Rows from block 2, named by matrix and row number. Rows with one number belong to one attention dimension. Each number is 128 + 24 x the weight over its row's rms, rounded and kept within 0 to 255. All counts start at 0. Numbers have three digits each. After the name is the row's rms in percent of the matrix's.
# v: attention value (model.blocks.2.attn.v.weight, 96x128), inputs 64-127
# proj: attention output (model.blocks.2.attn.proj.weight, 128x96, transposed), outputs 64-127
v.0 094:138162144123145151154118103139150162179127125121128129134122071124107149141098171098104126141119103130126140131157118151104133114104150116110123107127147101115128104171133104079104113119163114
proj.0 090:119093109127117121092133153087169134117112141101113115122106117138135133137186097168114126106126149127084131149136119097162120140123070120181146148119094145169109158103137129175144147118119137
v.1 101:096163113126117101104094098077108090095184125178128121163134133114153123105154169159165113153161126109178143096098092131150132101120144145144138122142124114133138173132092164136144135139144124
proj.1 103:120156104136109130137140162175074133131132085144156127117147102136085144122144137100125134101130172120157129143129106138122162099131120123104126140158135141125166119083127119158082123121106185
v.2 089:112131118148138102172164165150089090173147096123118130090113134150142095120124088145116106110103131110109151119116161137140165151115149087120156112152129082133164132133134094130104154117130112
proj.2 087:145139131123089100138124111095131112095135131127102124130113143139147139131144107140127139135130118163126129112168097104140122139133075138088115121130158112087143160085138181126124136093116121
v.3 085:144104105134132125117145110134104148122103124078157151152124180119172102184139155136125120099144127111158161136127121142124123135134159136124146095132142117096163127152131063121117109145136126
proj.3 085:110163170118139140142081152139136125105120138166145134157124097100094118122143106126111121139124138141142137062121142079179099115113172140112157120098130123159118132097132139122123112126151157
v.4 105:116178158152138092143153098174118093130143105132110131097190119103138137121153132106156116116119107151133125116103136093129122106150150121109155114133148126094159098101094105124064149085095156
proj.4 106:095154139123060138125107124115139110176159107130210104194131118119174141138128100104130129170109109113136142111120118113114133116079151126113132147165117159145133142139170105126183118150134154
v.5 110:140105112134114159104092111144078123119128158152140124092094105115139116137092124135142102114113095087190133109130127151188121130136089119166129114164147124131118147110150135122146133156154134
proj.5 104:142131144120178101142137120161156136125129124126126164117137126158175156120162146121111173173121169157089153105147084084104095101144117178124113098115111119079134115150085141147118133106080168
v.6 112:117104114143148172136098159117099088148137121120144147098112123106096203150140138131171121128174157097071139131153142070127126150130177132097124118141094140150129128129129151156122120106070154
proj.6 111:127151128122131094114125106120142135096139112099172075143137124152185106094131143131116115129103119145146108131108088167153140103150119119171113112131156121117091129159084131070126129163126134
v.7 099:164132088125122107160079139128126128111118130093129125176134158125099116123147128152142148114129105127123135163118106101129143105113151119114126116121087156123134155095143116098108117120127084
proj.7 095:174090135138139133141144122118117125168169141172136135098103129122100104102121155127117100116111101140128112141131132137128128100151094158138109131122149107123118127144101160119139130114172137
v.8 092:121123088143092116116132144151132137109139126088103132116160169146140100080163101148171127133114137114088130135152134130110140137093114141186107137146092115131125127122145118144135109171120142
proj.8 088:173140110143104160157108087104125132126141121143157139098173103135111144183116130103101132136134138142128098164131160089115108125130118132102162088122152132088162089123128146106154173125165146
v.9 103:164142162092117140114138102094121151130145135135150155111153123067125119151077149136143117133084109101140089122118120147138142101167112134142106104118161159126134107086119125123118119096151147
proj.9 104:146125110175156147141127144112107139138108143113094149116103136112083148094134121127148113122150133138108196102118132109126097143111092100126113105162091103144166146141112115127112151145135112
v.10 098:101123126114117153130128099092147098167111117087141126128094193187078165127146135110090140116164129127126159093137106116161150141146125146145150129160113112116102118128156072122118151163136145
proj.10 089:148174105070115128142136133129167123063111122163128115124116084122115096147139153139141151128096133116182098142109111098130127111129116090143123138096108131124089118130104165153144150103154147
v.11 083:104069152101142097151146091144131122124084177114090123151106159160131102155142091156127126131169129150167150098153098121134148127146162176122126133165092116122157153134132179139137190131145130
proj.11 076:139121063107101130125111137129123138146133092129134160129122106150126103167094131095123144125115122118137103142091127145146122162121126101142152130069155136154092099103102147100134068110122134
v.12 102:158112127135143127181146143107161163128164112162123144153093145110093124093169124118124126142156143114151142120107136128125169129136106164128185100146095164140153092092134100089140122111100122
proj.12 097:143145154121131110149105132154108129148123136122163102101141111149153087133079126161100140099122100150155140161088137135119113111099162099095110164107137126140115144135118161132107095131142069
v.13 095:112150168152132148102102128132153137106125119117145122134098107121100098127141113141150116142139142164185100181131119132134126134145138146107152146136139122151155164105086117158175137129140076
proj.13 094:103136120097122120097136146135134114138116141150077142131151134124107183130135117114142128123121087114082189125092127140108121130120153133171149137117127177126131167115133126093072107121131162
v.14 102:129099149166134134120152158133113134114150131091118086148113152100140072104109166137178105114134148108161134158106114102118165139171138114171096144160158127100146170081146079119134077130146096
proj.14 098:132145158087139109130126124116167117172131092174109137138141156155078166165150097151103150133106102176102159092108150110126114153126140115094111121052126144143171138152158121116098154098153155
v.15 097:112110172148099154128102149130088168087111179158158159142121130137104128128111094121150127109144149157140178115146141138164140126143137162087122121129137150131124134088131120132115126175137135
proj.15 092:134146134117194089138159164157138102121121084128168156119091135144123109148149156145118110137107123125129105126068127153096126114160129124152117142108078076135139158134104127120115086165128132
v.16 093:153138160080135118152153092150125158142118119154167118113171085122154127095141120115144079109087139089166092093106129134106149109133096137122110112135109126119143122117148084102059123116130174
proj.16 094:112163108130132136181126136101100117170157102156152124151125082146145147131141159129145101128180107166119156128128142130135110133126140149127119145173109158120135133167093135200158128163114130
v.17 103:118165114108133145109108124122104145107150125131154102105131118125164177138113134151118191131146119112107121131140094133141183135101121106130141111142113161128126126132171106126155147108100172
proj.17 090:134134132166136124167119070172090108132106097167121116133070094143147123118127139150123114091117174121183113109115146105120097099132154159118136131154139087132119148116081138138143126107079140
v.18 102:145125108107121124128106126153096127116097122141130158143156158126139139128143107147125104101108117142148092107157158141125111125122175095062120101148117134104165150120156158114120077151154132
proj.18 091:109152142128155133116137121094142179123162139175149138122142120127133115105121126140138072145134142147154156123102142130153114108149104180114124106137121113123168138069066089125085145097143123
v.19 096:137152096106145131095128102116134128151125139131128111122149089120129141147169167127106178142161132152068073121125110113166098138088108125169152082124086150129140125137126151115153146124164146
proj.19 093:113130167164096129124151124132146159099119153093107145084107115128109135138093128097147141092142174062145139139118085113117127102146089146114084150154101105145122102115135080129118101139105152
v.20 103:117126181139119062137151120143155132106119142097117109133125107138155085148113144119148168111105130142147129144145110151142129107154098097152122105097150087112114118122091111075165127107112112
proj.20 094:123113083116133152124147169110121116153137127124139100125092119176078153154131102101117118142159145144108112113189128109113089128088148156108150119154111134133112132119171172158123118149143132
v.21 094:131112114130111141124134157140166163100105183135156168131123136115160109154112153128125098093121141137138140105128109096146078158135064141167142161132128118136109116108155102093129105121124109
proj.21 089:138128192091150117130152126099129120108128129131077063140087120136126120160090103104105178145134140118140104093109156135183128109131175134143145108107074138111108116137133132136117117124173154
v.22 113:123090094166119136101146125116117154162138091106098122074135113151161117128159175141103139128105126083136115111125140146104084145109129150164101185160111110102135142127140107123104118139115101
proj.22 109:144120188099101146162102147128090123110120170150163113116148144108095148135101116153100138117131144183152143111140124091155124104177115133104124084131121123128141099153150153135163132116131149
v.23 101:155103084117148122111162114135094110143128126135138131108117160145104124092152104085164163144133135067104166148130153163147132105139145100133157126130146104139133163127081127133097142114113130
proj.23 106:094165108111090110134096119135115147100120120097142121149171120122123107136133120161106112129115144154191064102147084107110131107118129144129133096138154114109104122116081166150091136114136124
v.24 103:104153131110151134114088139108152155153115124110083086113115122124112130127086148138123117165148119110100145192110126142147096129092084133168133153099141098146115125123154117137140179158099142
proj.24 095:176127122119107143143136164137128111109106160127136135172160109124120173117133127112159138119127127142074079162145136169129156101186112101100103108136114128105115132125141112139149114142139127
v.25 102:141156106102148105135142099072148125109145135107144088126100128135127135148121152151123110181125145079142126118138150160103129063135145158153106099155168132122132140136135141122157117147092054
proj.25 101:116107117135163178104111129142135150099125157132107112145142132120132117090172115123167133069113110119146143097124117116157140144112141088109124134132093183147106101128096146105082119092114178
v.26 097:154110110142120117143144132154115114176136115126156088115127100115151130146150162156156156101140149104122130137162122180114166095112126083146057126184134121102151125150138100120176119149137107
proj.26 092:126153116174163124128114097112149162108146136127120128117113127132087160124141138143152091121127149146101121103157098035128090110128128158140159121149127159153140098124095153111107107125147164
v.27 102:113140108153129136149114129129138132176139098146110115083170112103143117104156099135128115140125115094092141131120155158132079101116086132139136163103094133127148114171120097120077154101153091
proj.27 102:158123188124109116132078153120138145111134158137159125156142120116155123086115137149103111122174123172162126155136137125161146130147142144137124088124138131150121174127170132124152056136123131
v.28 095:143177137097189110133100153141090122141097157113165121125162148148086098114122131115104159137121158074112137099143147152160157090148133099140141136124112134107137091154187141112154136136192134
proj.28 096:135117081161133135122122159121163132096109106109071174140147129123153119142120154149106129127171148145138112129084118102107143155136143165150111149168123121077130137117105176118156143126091139
v.29 104:097132062120157129118153134095141093147084093119094147148152130115117129173136139133120127123158120130085146118111156156101144141135144139131160136119160139086139164152112122124142166101104135
proj.29 102:152173143151066129105141103169147161126129180097115108102185125084162120102099082094137125124097116115123139132139093119129141130131129119130089130161125119114148141113117113137154120159158098
v.30 106:146099117073145164142109134143117100134122165139133127113106150083121151149116103160108110098141113113110122069143160121151137099172092119131111100134093127191111092149127135144132188139171109
proj.30 103:097198150141170122110159166100171142134136133137134137145110105122162099099099184125147138139139158128138094176103104161138111150136132164133142143119148120094074162117124110128112067135082083
v.31 092:126121126105121096138136118111090130080126076093138091108143100146100127125193159093125143166147101146130132108094107085109126104149172155157174107161138115134177125120145122093101132137141153
proj.31 090:117126135111101144148123147152118138149136121171164152140196121109083122118093084129117139084134151079141125132115127106131134120157106096090099137085136129145118140180110143154130138155087139
v.32 111:135153154124100059103110088118136120084150163135142135117132151114134108095107104085103106118107111105153134151131119121141097114117129129148098115111121118111156120113149155114094117153126134
proj.32 112:164126096110148177158109169154134119120121093169146163159147111125109120140116136119114159139122144189140125110078163155129134098153128139098145101143117142160124136117105101166135116107160127
v.33 103:142146105152123169123118117140113151150131152119124146108118093140167127114099107135143106134107148088118096155156118174129148128094137087137103162097173144132091157130180120130142122150097080
proj.33 103:095115139121188109162113145124156129142102122141107104122125174151142116150149117125132133151142105182108152119135162102107132130164106171110166104119136131116124128130121151090164112095129153
v.34 118:118130148137115110156173140097141118130128133071147105153124128153142100116164104130106119113144141101136140122128170170144071118168164156094093168140162129159136114131114097124108135159089140
proj.34 107:153199106101128152124082163129140137103140104145119115151151142114099140115124168135177117107131114142144149108148128122133139136130121103169124054111076149128151139138119150136098107125139135
v.35 106:150118157123135098107133079133138122159110202143145118128129119155119147086152133134146167144124150139139120125176105166138132083172119098148137116097146154170158134125112107153165141133133134
proj.35 109:103123052149147136175123166153129130102157097118135141102064141153105109157112108141133140154137148120135127129101113124108122136093117182129123127173107109103109087132113156138142087152092119
v.36 104:138116136128132148146140138073140097127116112121118116162173115121122119158147123134117142126130152125105150128129098132096096134181095105114172139123130121153135108133099149120119127073106141
proj.36 098:141146152153091112097115178135150129158120145157107102075108133158161122092101095109131101121133154118145111153152142099158149148101152099131074118118136133117107126091134125111130126181115083
v.37 097:122156082115121102122143119123130140175079147152128137137145157116104111099192075174126120125121116146114196135115093147113106111165098150145130125096166121118141155151134135150115130092146159
proj.37 088:136140145086117175152132140166101147100141121115110145153072103132107121124102111134149139158170093125186099150138158110147124105130131145138105106149127103095146105093119082138128087143141088
v.38 089:144109103145118173171106104098090151132170087127152164161092126093135117141133140134091087103139138120180128099091108147135129149157145128132168122155155154163091124142118086128151115131085119
proj.38 087:116134078116147086127112143174133072116114116153108153097103124132125157123142120183131172110123143097125181145150106150151139113126072114120138103095091096110148156112121168139110152110124123
v.39 106:169112144126132166139148098158136095098130088127145113095134074128118137176122128130147121174125127133164118124102078164140126138153103156115163114134152101147095115149137137126148081107163139
proj.39 109:114141145115132115136145131127119107135156157141100117084111118150120165103157130154116156133149108116106161101146074101149087132126085165180146112123098142114110155141154098131148160144128189
v.40 100:137147118109124102153142097146117114125101162132090120144145174102107124133172121145131117148160136122132141085132135139140119109100122142154098122078116122094141120147151115125141123097147152
proj.40 100:143147075174123152152128150111177137129130159115108123104137088141101135128115115127143145154142121126154128127092130131126110112131152136119139119168086110136138098094123098152130125188143126
v.41 111:100140144154099147125088113120128123102140127142158137140096080121141103130102143156117119142131141148140122061124136105137125139125152153132154106087151150145148144145114118180159185109131111
proj.41 104:132162087102145118117138114141087130120128149119145137127147139097155166126130135097160108123145105085125143110126130172120143084142141136149141150164113130131115138124154139095095095106093161
v.42 102:161155147149147110128132089183124127145105090144167123125134125123123095129095129096093076146130121178198077144082139149114129092146123114118113143091155104101122134141137102138130132137143119
proj.42 105:109091077128145112160156207114109121099154161115141183153136133126095163116148138165167141159155151105077166084112107154121106175079137147112156146158130154126148112117143114161173164138122142
v.43 091:123098116120150156119137104115127092114125086147154145176091168148145159099160112185115122153171131133153097137140128161126158098113152161108121131135150164130146082150167143123143102078108107
proj.43 085:134140096146127112139128082165130156132173120119167116077142125141107154082169123149178117149137098125166150152095144129155122127129156122150121138132129133139124137131074097108114138127135122
v.44 091:122138114153103122095138106175122136117147076156101107093125117155156136128123114120155143092155114083089114112118126151136099143098117151128113173188103119136146136104138089108129133147119121
proj.44 090:140164134155125125149110128127134099126145141152126094115157145119112115106100118190078128101124152199109136144106116122137108098141132120107144093132115145121182139102107138162150101134126155
v.45 098:103166102121165109127103121137127126178143122144144132108156121153110170104114144123170124108129108123090135148121129133163094087121122118162099124129137146122113137145153162114154117151128150
proj.45 096:112107128137144190137138175120120138094116100149148127161120148129141154138151098139137156129160187127144095146082144136081122111194150140111152130138123133133147125117121131157125089130109112
v.46 080:113156098123140151111159135117129135106115187111089138151130142138090097109151145109130135129142148098097138141087152130145094119122174153099150114089151109125131109144121126109153148113149122
proj.46 085:117134120122121158108129115162161155087130135113116115143231156118097112127082106128135107158146125121145125143129101133126138152119123128159107122134110153159117098065140149107108126166138145
v.47 099:073111132121120144126135137104098100175137098146148120153121114146113103144149137143124102134139107101137109139124101136054130150096116149115133158144139131095103099134084129118162131126131104
proj.47 096:154113103111135133108128101132095105115080114151111161056132163158096179099103100113132121109151135145161150159123070117161139135151095108135158122142140112153137130107164162136154109160114131
v.48 099:143139131150130135124073098120139128158126150163166129090163110130113112097134113156135118150141145161149137081103116110172145128103105146134111125141125141105117150153111121095194172135158123
proj.48 105:159090112169123118141121099107145129120101147133137099084159129131138122096098099148148110158132123124142130138101148168101143138084116115150130142132110113142116128109142102139172162125156137
v.49 095:111119146115175142130164087117130124157121111128110145134152108119130098173180121133185157148143125091162106135133133111173154126176135113129075133129146083142149103104159101138123157174176112
proj.49 100:114168138123121173145131066134104080144140102157139181140137153168137137150140136119152113149126109097153113144154174164149143098138132140141120130165138097189127063106112137112107133130162126
v.50 101:090080115132128095096147132108105150128113079086170114144090094114113115144113119142152117120138114124105119179084159140127130167148117152106094147130162130117123114092140129152143122084149155
proj.50 096:071152109117135113143120132129132168122140061126168112141082132135124098121114140118121125151142105161123123144120152132130126135134107156116114141141146138076108138121140133111138118060131205
v.51 105:109131134141119163100113155132102118096112141100143122144090160145113141107111094132122160110130122110133135093113130122139143147147161175160084139126094096080103183116094133097143103180140129
proj.51 110:131123120155068105138149158133085101133120117101147092150093133114123132117106114139125162099124153084115167118109134130119124142116084125121163108193082071122155137132112089124158127174113126
v.52 107:108140130118097145138133119151129162117106086088106146179135118128145143128125125147119161109124130119117166177107111132120114097091117138145145123106146146170127142104104128137110059097087104
proj.52 108:121151136078138101120136126112169125095119129069133129183132154128116112149129129143107162128113114142121111145119109108145084110153123148163120121113123121119120126145117142119105099138138129
v.53 101:121120133167136110109110162139140127118076110106139129130139112139102142127171131101157125155130129138114093167151133144089105156114110099118135102099122138154108142112152093168094101126124151
proj.53 107:128159124164089090100123143108125110145105128131171135139135099186158156134155128099114137159097134167111123173110113127097136133126070160075168140087143101129150085102130147127110119112144143
v.54 090:140132154168145104122111116142123095161102120140202144122152080093131120126136142117124163127129113170139106102086127152123161105148123155112168097085135114128116167132088138118151126113109153
proj.54 094:128161134144146140135086130118138099131143118136155132065110090145096136099153129129104166147122128151159114121147127135138118141120156108098147107091139106071098139131139124156148139142129130
v.55 101:106127104096099096107122139128133145116120128165188120126131149140152138138127085134104150152160119163159106114147090091109108124125139167094139152112114154073123148142077131136113093144146138
proj.55 105:140131116156073094140141155141120091093073123146154096150118160119132135109116095133108143094147136181100143175149120158159106152136122107135112131142101106089156126100108167142118118170130075
v.56 095:083120124174109093135106137125115108120113143130071095114134131107167132114081142130143107157130136110156152066103093117121145136154104095122100158142075127077125076138134175127137138117091128
proj.56 095:079114125178129108087088133151125154106144133127094128148097161110153090116104152158127083126121153109133167139119119129133164159145109120123069148110101135111146080133098146119125122106128129
v.57 105:128127111123176140184140115194132088167139097123147101127141151128086131134113140120113088099135111121148139121068165127157127132137149143112138158154161121142111114140149131130128137120097137
proj.57 108:167105136123124133169120101133115124121112101104136086132118126160097128156110115091149120100104096114117120116097129117147123094156155141080143124174116102127142093124151151111133162146141129
v.58 107:094164113112100106086135123103137112149180157108106165144129103152102151119130130122115110154094101125138145089100145142144165155101124133110093162134102113115149158118140165130160142116136143
proj.58 106:101129115151135100133132119136118159109167148137135150150108102149107136117093159151146125148119131139105126142136139122104128133115147140152086144122111117137138139102116146124142133101100129
v.59 089:127138081067141161104141131136138178060113137105097159127133156170190177159115153173158159158167139153115137122176114155123126124122125125158118161111121141141107108125135113120096113154124092
proj.59 095:120141132133131136099159102134175148099121089142140138149152157165129121142128129117115145145160165140142111153131129066129137100113130098108143121135129155144160110155158113107110091152130124
v.60 104:110140112140178104095154149122169128125087146144140115088156126128118131147122125124125112141164126170133157093128117123122131174162137111082153147139155108153131125146156134130121145148130130
proj.60 103:124123153131176109123133143130119121155118146145143143077162128139157146118109147100114079170146137169144143129110153126130128125162151158111147142168135137137078129125102130149139107128178132
v.61 091:103162106118153155101131107109146123129162107120102112166181132144113124167149103124152127148131125131138181142147139106149157090150115095147161138093143139157113062150148171183101109104092193
proj.61 098:093121140089186149130132118136107140121149129116115156167118161129152114123154133131105140162096132093143138116095114131149135149159157072114146161112176145181119083127138138102073140122124143
v.62 112:084143086144128108131126097146149097130131132119104138123158103162108121148134122107105160147091077125156145123136140135136160097104132168126131158158123125167123085123109158163120123118137104
proj.62 110:099135142143135065104130110180125140128089157103079117141117120131125162121119121136109157110113162134125134145133178119115140097120160141128115135152131114177155134116120128149094123106103160
v.63 107:147131148154149089135142137144193113101105121130143138136170103150078156131161145118129163101161102150109066172123146148130081075157153117094101143130108120149106109137165189139121084123125096
proj.63 109:124167120135103098149126171118135094140097113100136129128152114155119127153127162110096140065127135123089120121148148114117081086131196111074116138115159103161137095097156179125137109142148127
v.64 110:119121145105165150128132137088095135134159139096137138134104096141081156179146120072130124122125151080115112115133077104101141149175143134099098180105159126120116112128122158120091144118111135
proj.64 113:135111142117169144140152135143044146129164114096130151085118140127105138156138116117142106110133162088124143122126099113102139099177112140119105136158139132149142106106134125173076111135088131
v.65 093:092115127137138103120094102132080073147144104109110132159122106123103118154115112148120102142118109142182147105107115126097123129109106141165124122154128097105180089132124114063127137112144132
proj.65 090:119142127113077103128135137168137125120111157100134121127088140127131131132134111125145116156089124145124137126146139163144141126104117182138069122130091098094160125139140114144124105145157088
v.66 099:122134170149130127138149106132121099075147090067136133146134121091085117144110129134116129087156085128143124109101158098123121124105138115097073115110127175143142116131139160119128107078126128
proj.66 102:118125140100101111161110093124120123134144102114141154147090112107112110167131176124084096098106105099132127133124146127082109120111127119140096155122163134096103122157116138157134085060163126
v.67 095:100113125149108142110135133106171143134124128098097091115131109163144126099129151126160128182135120180156140141124145140107122127121149180200151086155150100136126135089082105111146161104135155
proj.67 101:111083117111141152110102138120160135142102130146117127107126135119126118080128146125114102126136109168175130161143157103115129123119137204158126090113134107144124126121098137095150136144165117
v.68 090:116131133133150127106104106134144095095135158111071127096152145127144172162099121132098115160104113097117151159111137139128142166099140125138126161099122088121114134138114148137114116118099100
proj.68 098:172148135157150132140147137070109140104161152113148133133122140131114145141139142146144139149149122125119137100114111105126160107113103135130143117087100110145147158134081127118127100152130114
v.69 117:132118127099124149118139150125116144113177092132140182130120115115164172149139135135145137178140154096091070115156067120126122133107088105137135121137143143136196127129140135112124123152143132
proj.69 116:134152140093119160091112151122114149131132103144162141166150141139155141169167161110156134174134123096100103143192074144137147151126103090150141134110134146139132153120173116154145112149171090
v.70 100:114126117124104147125117118121146136166153100111132186164129144136103106133173128127154120118125144103139137085137135152112119162113091139133053142155120146178124164164174095108148138084142138
proj.70 100:149128133093072126155153118122123105105144086103108173148131125169115142100118101126155147115097133073099128118135116154086135144109130128134079125123127136165118115110152074125155117117111158
v.71 104:152123105113139131118163092133102136123163146137134127096136127142173112133109131090124152130156151135138150104127097139136136152153115073153155111133168164107090144158120129123151167159123144
proj.71 107:148113127116140180115155152095123153109136146118164145100130160139154101119098098079100111146164151092185126099139142134118136107185103104112156085122127150112105159144135145115125110135123094
v.72 109:141137153148134139148139104130112129109149143167120104094093123158122129088115114089189149157160152103099175102118139114110139188097155143081126165119136127149133095107086107132135160121105139
proj.72 107:154117166141178140133135111116135128148135155165126124114148140089123099143117129167167124163155142122128101104130126122117130120136116134096152115167147117106146100133116083139122150095132125
v.73 096:103127160115176111117157143089115115129172118093126053098090109073108142093133107090151153141120128109126155129097135113157124146192098138165121141163148134093155109124138092114148145125101161
proj.73 104:136129139103169152090129155115126149143150129155129099090063140123141133096149154123120126096122112120121139134093144177141154096181092154149116141142106126154143137104139095106142141109168117
v.74 089:130121130100134151114141123136135088162130134123132160133128142157100115109130093085167123107122145151103097147159118145128079085207090154075120154140109145142089138099107119104097110151100145
proj.74 095:122112127137135158147159114132127122146115099135171119160143107107112147140130125093163161101128146112185160105111122126144077111188083129058119113167140117143144105157167115163093134118112141
v.75 094:161136068128166121100117179134137161112134121123154116125137118139152112098105124099137160126094134151160152109103140138137156150110182132148110108181133131113087168113113159125169122175132147
proj.75 092:180110150146125131134107126103124123126126147164111150121093101138148113149123139145115107128170156146137133133125136083145159111174125150124116056138134135150122132097134147099150155183123124
v.76 110:144109149109135135140129103117096127124159180143128137082156108106103124101171148131131158089138118139137097110163091135152111115144135133164118118124132166151145141156160091137130111169114082
proj.76 114:176123131126147130143145127138109133107078127129151165114165139126095151132132117104101107108125096134136131146133124156129127096102138129112122099120131149177159133182183117128158113140124107
v.77 099:137141095112127126084130157141130131085124135152152106147143125131168123123141103164094120168126147161120127138111108114144118164160135120136156128125103130095122158102132172135153108160083123
proj.77 101:100171139140116109152120170125127134119162142182169098141128130151164145081130112164113116153137110153116125135129086063124077136142139137124146145106128144122108151124137175161122115193136095
v.78 106:101111128127149128143146091110184149116119139123103118119151095132168100089127118129122094137104086134144103114114131129124135163124118142143141100114135092179136127099097159105141159110126146
proj.78 110:141144117132146139141092113136136154131119124118098087107111106154149091061139109104142119125122086135178127124130124116166113130161153118152115086094142116138105126148095097161137110112159168
v.79 094:142164103096120140120117146167094102105148123106164124126138139158116180142153137087145102135111124107126118108123091107074126110122116136108093128124147138143121158152166189150130119130115101
proj.79 101:130114149115101114111140139130126124113140150078174131189180097099079154183161128078145118140102104123109130126122095103088144117109136098091114128158136098139151175130171145131128174143114131
v.80 090:111133117122131167137107139182112139139159128118133090111142105142140105125115112102141135144069114105129173137135124112133138100108130135149124122157152104144088107153079146115167134133109157
proj.80 094:137114127094160156114107112162117090117101126107114097138128150112160133154103103124154132126128106112155140134117152099125154093158120107149132097127109081109125114098134152121115155135125135
v.81 102:167155131109101143100155135106117149104108121154165126114171099179149100108128159073124154113161088141157103090085128150140081063132138155132157095147107122129110145111094151123120111111112145
proj.81 102:137103095121124124087141134107147122100080107116146097123103113147095137102128088104123118103165130123135100117092153130129076126158157080149122117115151118137119150133126152085118146156136137
v.82 106:091117135139131145166071129136150109154134094132166084105134155084098131110158097132130140112142117127155185107136149129116114104206094133148098088177125139147153152116131128126128165149153146
proj.82 107:082117136103131123145102105113147131179122081111166123090104151144105094147145124118159135113119113122159151113128172147120133092153114161151129141189120101117135137103127128109160191129144130
v.83 099:147170186101146132156128159092148121169120097150172118113155092125086170174148134116095115156128144142138101113123116091108118096103076120079141112098138109123114126157136150113121152154096110
proj.83 103:127133165092106148118109152121154089131141106135137137114158127103098150140165137126177154148139111105087103123104102101116123128138124127128107121105145093123153143101136147148098140148155102
v.84 107:118095161094148127094129121086108131142102135136113103147136072129118132117132161112162147102148117106137131121099191137155173119126129124120141135159152075150126130132101127122139158112145159
proj.84 112:103085121125161143119143104125099135148140110134136128148124114161108113109124139105152139125116110105137114144101198160139181138134170162133148150156164119153127150103080119130123137116158166
v.85 097:113112108139141096123130104114152124109138118135098147124108105073095075138096170112134107095145119114107121146106162159093151149150116141136111144130120134145123147120129139150129139088140139
proj.85 102:153101101127104102139101115104128143127131104100136147130086097086164118104104140105096124098142107158114150128143157151125153112101096160122109128157175134119129170122156134117134150067125170
v.86 103:115117153144065071099121109169122093127121148098131133167098145125123143178152108145130114146110122144109130151148123104099152155100098157124114124101098094161088166121092177171128112114092113
proj.86 103:067154115125124078155122151131113092131130139129131139166129110100116098117132140161150113163090144164119114124119084139106116167072120142104099129102108125104132137150095155150076158140097115
v.87 100:119123157141125122085114093143163131123118160104120145165112125163112128115123149143162124124132120084146143149125131100116163148140177115179096136147087099114122113088129168128123148160110128
proj.87 102:081161104112119122136102125141116156151172104137144121134099110140126115142096141161102105115123125149152136097132152126128123095128167144181119140188114118148134133113118165120140179117103133
v.88 102:151130105135145126128127110124181140145140114101123147105109152140118144097108078113101091112100139127115160114105141125112085114153101171115154135121153137143069156125138100151134149120102145
proj.88 101:122120185147139147144148164101147146155138152132120176122133116117098125088125114112128121098116161154110164123073142132129087111186120168095130134133152127151109154088137100127144131096081138
v.89 091:156097117150101126110100164161141158093085150134137087082147155135156123110120107121071163097152147143144141132094165160141150163143116106133106111131134138135159154138102115116149132121133083
proj.89 087:160159114151100109142105119116173136100135119133153123101155143177141094122123103119071169113115147117148139090111111123109155097134131120156170110101145161098108099127112112132159139156115142
v.90 095:136115163147106108123122109131114116163121091092120135060134099157090154121122131106113110099109137132133114103104142132126117109126117144106162122123160123195162116062120126112140134122134129
proj.90 096:094139144162137112122105106171142117130112123072110131110122110121069109122156130046128126106110114116148101141142131127111138118140116147139132145145152129127107136107142114117135137088117173
v.91 096:097116111104097114104148139128105108131124104127123112121136145127114142178118094137121115144089175127164149132070140137117153158167125096126128125148125091120107117172143152161117155147122125
proj.91 102:096123105155145147126164134170087097130139120142159149138126113175099126165134116140145110146120135112142158135107116107113181150124090146117138126117105144159121142132099123132113152113133136
v.92 115:104101169161110105105077146145142104136101144098171118106109106191098141099166106109110146127108131152137122104125119134053111090131124172130101111106106108130127112113095134142131093153118121
proj.92 121:116144132179118106130083140163121115088074139080161100091155134097093141132141102131133155113104143132140127102122112142109099120128100131094102134173116108111142120113099121119136152131123174
v.93 089:150147140117137116126145083106101151145112124126157111127147134129117104143121075143157127138144085140105103141085184104158141065159165141159116133128159103162177147155106130129133115139155110
proj.93 093:125114157109134107114175084137123120131104120110168076125133120125089113126139143114113127145111065153123101084128123127144110103160127158163122152149135111171126121131162105126132154145148132
v.94 091:099084129133152136160130125107160124094143137129146132124141148123106133114166131136170118157142115129170130131108068112127153125092164136096112116109114125104085123184139153122155128154101136
proj.94 096:113129139146146144183136144121114109118128138128105097107142135102139137126133150115133128108132141137154155123122139116106126121133146119106122120130114111143108114158131129104157100145134136
v.95 099:106130156128110128142158106128123110116097145127147096134133132154174158143150143121157092124144151102130118157139127108125136105123117140148145126112113094142128155098098162141083140169149151
proj.95 106:103129127092158141145130140109115141148124098122148121123155140128135147155185115156150103152144124135145125118140124117139085099117148143152124138131121128114108114164065165114072113144160153